{
  "hop_length": 320,
  "norm": "batchnorm",
  "optimizer": "cautious_adamw",
  "beta1": 0.85
}
Rows from block 2 of a small multi-label audio tagger, named by matrix and row number. Rows with one number belong to one channel. Each number is 500 + 50 x the weight over its row's rms, rounded and kept within 0 to 999. All counts start at 0. Numbers have three digits each.
Before each channel's rows are labels from the 100 clips, of 14848, where the channel reaches its highest value: "strongest on" is what is common among them. Only what is clearly more common there than usual is listed. The data: short made-up English sentences, spoken by a formant synthesiser in many voices.
# convs0: first 3x3 conv, stride 2 (model.blocks.2.convs.0.weight, 96x64x3x3, each kernel summed), inputs 0-63
# convs1: second 3x3 conv (model.blocks.2.convs.1.weight, 96x96x3x3, transposed, each kernel summed), outputs 0-95

strongest on: voice: child-like voice; clipping
convs0.50:540453472493434517528451505498558426554451453484557597515489587587483447458460419552459528514559455500481560487483481482509474427482520415499470494424582440480485438538542529494603436631536527
convs1.50:583578453497446480496517531471534455472543488452503500502548509529545454521533488450553462447497553559542505401414422449593400412412497443427483553491508422405457425517446451446389478476553463443465630443477521450431491523557490484514561594440514454502532477491523485468508503506516565513

strongest on: voice: child-like voice; intonation: rising
convs0.79:443490512515551513494496445459523476581464470504476444468542480531535470481492511564573425461398533511450530506531498459527555345509488437604546498447592481471502539572449504488525457647529451
convs1.79:476603586484499509415421495641544559427460477512558581552467510440492491605508503496554472480622479464462497463490504436577480437465491490505458554480540540481497507529530454500583506538459400539471520476525518481543597582461369499496501510464512527406546474499544459493438542569519544456

strongest on: /aɪ/; "my"
convs0.26:528527538366534451479514560482409476477488518503525490519452410429495524547487412535352505501502488410486445447491466526487473483461500527480495564580412490501433535453513546412473445433564542
convs1.26:522533485465491541485608497566383482522491475593531479535544499485580486414527529598444500467509467515453494508468518401484562480465485557475452544421534440452447519404665545540469494456585527526472506493473467486537459416451551457584578499512499562547488454495474506385468484514474578476

strongest on: /s/; voice: child-like voice; clipping
convs0.12:537467541509538310495566496598482494505495446494488569460554382514561476530499513461542543430473480478416479531438515511518607506537554460554581471501506509453530508548404519534485506468515457
convs1.12:463566534519437588488485505457536482503529488475521500438337517583444558490493463428574533465456568413478376489540496458499538569536534365489480528427534496540483524592447442461564507521646534521456474487486523559476508461473501534523514498457468515515444443513450461475557509566430555474

strongest on: /aɪ/; voice: child-like voice; "my"
convs0.27:536458529556562456455482513544456576552530573488536467495430413466464563547576466461553572407433482482455462528476492466585476511542423511486488488478477545436386542619520506444425511543449491
convs1.27:502480453544559518560461444503499494444385542487468472559480511457465509576552443539530469508515554551533541519537446455418547516573508526554512477439434592455409545459540550540538536453443460595518551492583508540497508567519521502451545384502439481592433492544504411534417479387441502572

strongest on: clipping; voice: child-like voice
convs0.19:510442545525568550531474480541517545561503520517517482627532347576513483497490545476562564508505541601522475622542486450513522428526566485527457516489500488495485553576481417605538532518464504
convs1.19:508462471473468518470595522435412645452582484466563585557573461539468526552489530440453513509516577501552450449540490616473496474538502479495515434487450521453384525516432641532457485463549468482470480500548528502564541503529432565438510482473474524501440528453474522502505572544599432552

strongest on: reverberation; voice: child-like voice; "our"
convs0.54:425457508545481481449520512401514441438330545511504469502494451526465474507484506458533507467452509516469464495552558433541434477518397423470587478491564522380514434582474491481494524552515430
convs1.54:434621442497540424480462537597530590572617525475478468512520542443507506513471452497501435519543512547450603579505502394544527528462487511548491555536567552554511445562383452538587539524487484463458538554508521431521486522426521528449497449463485503501530519510517500520415586475495428610

strongest on: /ə/; "a"
convs0.55:536515471457551485486447484447513543486496514540543448443456441503485450407461475476477477502465441405489537462438468410563421512525541438447473452499460491467522575297513452491552446516521441
convs1.55:507520486508479496622475430446475488620495485454456470498537442515487433469497490608530561365515479527500477450517588348498483502498524416496464527456387435551553530489539452586532453430466527506502497448523480544559504488534576434523462468559514443445539518494472488454436532495543533606

strongest on: /aʊ/; "our"
convs0.48:467532523499520392446515487463538495507388470510496451479481544454473493483477472524486555549555472438407500587529520555441560551459437559492505551512420538468480621545449381450513557514395510
convs1.48:403497474496400506459513463511458459454474517493500526568530509507541512476543535632505541468552462524436540388494498458509481487490498504591534526329481565491516444552585501523475478545493544458507527485484551446436518420484548490499430574504602560590469425456600575494541563476518442526

strongest on: voice: child-like voice
convs0.29:452472489582550456530525519490419396403431449566505596440496558448517451552503541512481474506479574491417480522524512519495538564455462504468589537594581434445462456549486535548432506549452455
convs1.29:525526433574467470491467440374599441486569457491467384480461440515557517518457504537562518473568546477510454398477592482571454547554426489399489490451573433434537562582462491412486534486521434507484490521468438444453530500443497459449497483479440572430481484449506502469481444540465415482

strongest on: reverberation
convs0.30:478491487578552519472521448496448513530393538499327540487513490493518479484476490471576534394472523535491417548480530456534551505467389547449509453516492540451519501494501483519482546492331464
convs1.30:382539419445536475537457490481421577540568499458474558370522435442484485538473508383501529486472507495493476508524435466481455495568435459506519535409459409505525440472454498439475521539468474451514413492474484527466433457505496524583466518453375481476483403588446447517525422472522422453

strongest on: voice: deep voice
convs0.57:516475504425541354478496474491519510521466457510495385470456466473497499404481476519419486461519476486491521537421463516509471613530508412484482501516396539532485451384431482382492442464472509
convs1.57:432454501526510490568470397489492503451551495519524479472410479448506423370541424578583521522454449424472440587461489461436476498471499386476540451448436442497529510359440501403457475460488504531530415511487446529476444421582550498462419460446496462557516481511496545498510536510539521481

strongest on: /s/; /eɪ/
convs0.36:530502475426483579444561413462542616448512466561421369491532513453485501542520412465503463444479455501494458476489497498517454493571476528514437431402564487474479441383472440466516549534506527
convs1.36:436585546480510386591440491553500466559511479461402558464567525524575472452444524463444426507547440490554496518574497507493623425547512511468401386462483505474510559418572401560584427542471474491504497453513481536498550470496506512518431486521499496512483444519583431571528528468507514445

strongest on: clipping
convs0.35:495487550563570461486483540499481544510488452444456527471429364536530394364431485502480544469503489492358465558482494425474517497480477518521504536554456437462490459540415458509526469529411468
convs1.35:391539428444469497509493478567456582473611477546480485440530450518546441468425535458476579549458562463467503444513428404538449482487421467513530421397472428490566489494571478480436506423607488477415438492471520389449520502468512528542492542459478547484455478508451598446463476523492471450

strongest on: mains hum; clipping
convs0.38:509539552491417485606490484471468447614518435563408558540463549632530474510444520564475492516499505554452467591586597461453487527453472510524499530516529461476498598490451530514530451574489508
convs1.38:523432454556509428498456491398445500488526549473530502421464482525595514476444468454457465519452501463531385402532414520489476525522517402521559526460488430427434497433460510392450516489435560511543446479432544473416548480478533449443472560571421499554571424467459404506548490442493457507

strongest on: reverberation; mains hum
convs0.3:409504424553512514550516480483466487540485560573417401464461484426512546513491472418578538418497477526544515497491575541524519469440459505425495404539408529444519512459487432421444508447413436
convs1.3:470583508427510421503433476490425460461515485545610563443530568446517488438442470563524472436466343487512484473450477517426472482502488436504469555549622487445518469438523449534441509506471491494570538452418431469503557449403495471532498464498408524415537476429468495542535507513546410541

strongest on: reverberation
convs0.91:490413494454455539488498485508368498454450472518362500486462473516534492579481447488509540449599521531479438558515477532491503540427396572415492541551499567454445510481449469515428590455463528
convs1.91:357535437506486431444463542553479505501584421543548468369524528437588533476467417411465523484510506456503450551464547502474506497518510480436472559615509379474456495436446410471470499522435520455514423513500540424486468454508542576539479546420448489480517505533511449463509476517443409492

strongest on: /ə/; "a"; "my"
convs0.49:554479562538501457457501545481553562520568515520560510441462437542468466462504472529482496488463454492464541463506547434558564399628661462515593494454495513545446475576471468469534512516548413
convs1.49:405599446473512577538391478537507511465478517550483462513564478460475469487463478492476471482499618509416615528519494477451429454477503520564506531560602400498486535534407491453508558493552438515429508458439530481449516489490420560627493484426506545535512457432506590488486614501474493505

strongest on: /k/
convs0.28:571450484407545583458466471528525557462597524499456557534442523502488511458466510512525526495568471486565470458510466498463532573525569473447422495467453485549422464379433361507515489494417565
convs1.28:447448495479410440501505464484444485445469473449588566489476530545572526403596467498407499480465628402556474436543411495444495514532498403422451447455477526468498503406485479498510491411492532444417465483490495521532407440566529523486546425528511578504504497538435457510585540486480437504

strongest on: clipping
convs0.43:438433408519523534479469503436447494459530469564404397546526487398462563489501477448611427453457594494567503494514551467537507473438471462473495402448483519493499489475471393492458566507453524
convs1.43:501563475494414479567454592474574475555490408496445495441479495490516439535558449538552466476530377493468392485459526484605566547516491416455471490440379384543469500586491440493518499507399536517493499535541465524512486543537493480515483449529498477457453495552508510558475414440431597443

strongest on: clipping
convs0.52:506445435635546622497520466489466504448503531479512502483518482436492448442484506492566523556565574539452452532493506408442578478387531534510501452513503446494512419510490422546508476533370463
convs1.52:510502462505426480441479623453454516470527451460433554447529397506550455475444567495555570435467475452500468467490418383553414455495431452424436514479428457475519499484472500455397496465467509462428508411450490437496519477560478441596510532481530503450417426444468430454437460481544511463

strongest on: /aɪ/
convs0.40:508507492509518474474566519539412537560545459538478520542527509431542536469480471436562539513543554413488416513516478474481626497425414542437583517433588469423498514566452588518439509504410460
convs1.40:585486556493549456440499473471427422495474515417457508512523474432470573415561538485509454527555543595508564535575455446419544508484519434431529446445451521420448438544532515434540544434421432507424527504411471482589537491428447520409567445523565522481502520513532470511568539429546498447

strongest on: /k/
convs0.14:486550428468545473353485438548469490560545517556576612468491487498512478457502441520460488555520508431462489589511493427437441602451497513425523508498423476492445577560508558524493502413456492
convs1.14:488510479454518547477528568476524427481434492503520486569437554591536491535553404612452517510543588547384481512532456446467512480537458495495543572515459563551464475552503568428454505414450541511541563526424462476581455439478427459544535532571541544622492493419464497560539504442415503470

strongest on: voice: child-like voice
convs0.92:501483524556484486452460427435476470521482454541461489471472490438419494449475468491509434478464432536549491370498526426489448557545445511359543523520454431466514538590465483397584457554474436
convs1.92:468531444474596586480433526388534450472521475469459472541543471460405457583561535520644573541583476426473450543452520509543432611542499519461547424480516465471492558433486495532461535458507472512598497527439468501552462554507539542413519565499488486441469570518482554530477531479493421431

strongest on: voice: child-like voice
convs0.8:481496548518451488487584416513442494470466372412483462500442439471473519464511524476410406491498480421515446382555511504477568492481481535516492520400560482411527542527495552498583583516561501
convs1.8:529548520483502364465527444549483494528523431498496446437499459477521495476514535485560500567512531562433588554394427449585633508427526513423484525406520503410517506497607485453469520476523491467463500528348459517525532479472481484353558477499516501513543478542531550525476463509524452459

strongest on: voice: child-like voice
convs0.6:454545538577505475541490442498527529393481468496362504454495592482489451559486453543510466417389424469530483465548514513482531404579448483475512412471532517458496451553481426490497545448584474
convs1.6:443537524484508430480478485608564529507503411501596456467545509479503469541492511436486524447571509519479579579528427486564581490548514546575425602404511469470533546470504407522490540594550495476533418440577571489507495573510554478488468607437385523545477468454518472564471493498458446516

strongest on: voice: child-like voice
convs0.39:547434470552450591492581419511433537461511515441471487379456524454514508514502432492534494492480543482501501412552541513453515354472541486467450470468467457396570590572479552487544467504549526
convs1.39:474506488406449485441414498596488452406452550516531596580524470450496460468467568506415495536496486466521547440486466437555467411442506553504415416462576483532515484447620589554467497495529464514466498474516365510578581422461473482582496488504462521488497483458443500478531473460574475450

strongest on: voice: child-like voice
convs0.84:536578425560555597453546421482450550479507494526485448461463547468545516470566467480495506545456428557498502532578591505541515513565517501474526529567506476369536565653488450483519560476490480
convs1.84:441421529483606552425450575521463446482479502404442450503538538415391525516440542509517484466589528431458492508541496547511461473564514562517520599463497413498568614573425447547524531514468461510441496515431595467515499376479469519491512514496570548449502526448466543481535519554500424475

strongest on: reverberation; voice: child-like voice
convs0.66:550427472529513511498508424503460551530443497453377516523531468443512545519518435422582559338455523504565486487483561503527562495534395442449481445448510553471520466534492481527469546462397478
convs1.66:392579448401581535564508519462395478544537479527460586434518404472483521538450460425507500448478428441464482487536470504517529513553455487522463416461468421558396545474455545495527535578498508483436430525468474559539468490532481513590475492444366472478441502531511474536516585452426445494

strongest on: clipping
convs0.34:510464505404541544411507529484485461484402426494501524508462471601507456480511451514437523517499421520444457520516482554528474562515512516466594601512550405507401463536433518444500449477634542
convs1.34:593543568471435485476506536507499451475556371568541406441519518512594410453454502506481492475509559550460518542402445495529559511423572536476508543443458455481537495555467390434489484462543527516462557483492526569463477474578429535418517560514419486583544469564504484545429503517428497589

strongest on: reverberation
convs0.24:535498476463526497569583469438491536459536552403412400472549454443486553553492472392536517394509416457518466534574558590505466417518494541506437511507463525454521465490496613492470493459518536
convs1.24:395529451519566449505454471573400454529643560560547507391554592513473531493423544407439501595509391481514477447475465531516531473536517491509460471518567473546514542439509450491506499601539465484515428541547532467492568442437474523566491480548485552407583514463503487544495549491515451507

strongest on: reverberation; voice: child-like voice
convs0.5:505468476603545578512520485473485482492409537504313545479518466521551438472448470462551518465514524502422403536482467503481537465408475523521519446529539448454532520527477494556467521458357500
convs1.5:449502500434522470542460556448511599488595473444409469454549409476558482521394572391528441540482511503439425431474462461562509510515465508439481561443426405420524436521506473467525504537501461457502382566504494468519490491473467429549466502516523431396427443540459508487545428513508478435

strongest on: whispered; thin (high-pass)
convs0.64:506436493493490465380409541440511457516431500459507635568525497565460471537590486539506579493523495547498532563472436480437395538523542426572544530510511477524402485527455407534511507521508527
convs1.64:468592489516463478509470582511504551452504444460561522491504500590571560538472447505587429503581524528479518489512448478560509496426535524476453530522574542473430441588547493577603451468514499543464484560538507446508493608564477575378463511501500533545507515600519493520517588481368505592

strongest on: voice: deep voice; clipping
convs0.67:538485489439551518471519484528528491473525493573475541520500480492475534492462500458500408487555489508503517527458546495544492455485570485477546481539514524511558531225544503477486372453488515
convs1.67:532525505501529531541482495452511481543560627509453436440509550454567492390532487480436545522432506476495506539504480489476475451527558475542472456470515474412525468295410551415500536531511564516551523445466450457535446386503536394507532461608495519486548469433486535488531492490463491568

strongest on: voice: child-like voice
convs0.62:484551425525538456532453442512474470555541501474469485523552464450517485470555477502517496494342407457536494423547468476438525489495490501475380425416482510499361534621530552495505468483501475
convs1.62:443450522434495555438475365458400504508462512528465665508389476469503538471521522500491481478481444446475462466526475411543437511474509408442457462503505514516480479484633506555512515493428447506427539522421553551530373513514525527482570449544476494488493517486397483527555461531480560538

strongest on: clipping
convs0.95:504555569488561354461454540525570507508549439517424447497451452498548504487492489533489526403564514449476534492574438496524606464506498559436596466471419397594467473526504501465470476474474497
convs1.95:534475490531414496532520496492525490480445437518454475485510532559509388490506542505535463489446421397378411427519522495591454451441449478493465496503456403547565461480555486535430367591592545518459481485472480520426510438481517469550496520484501492466441446422447443517546473481473573391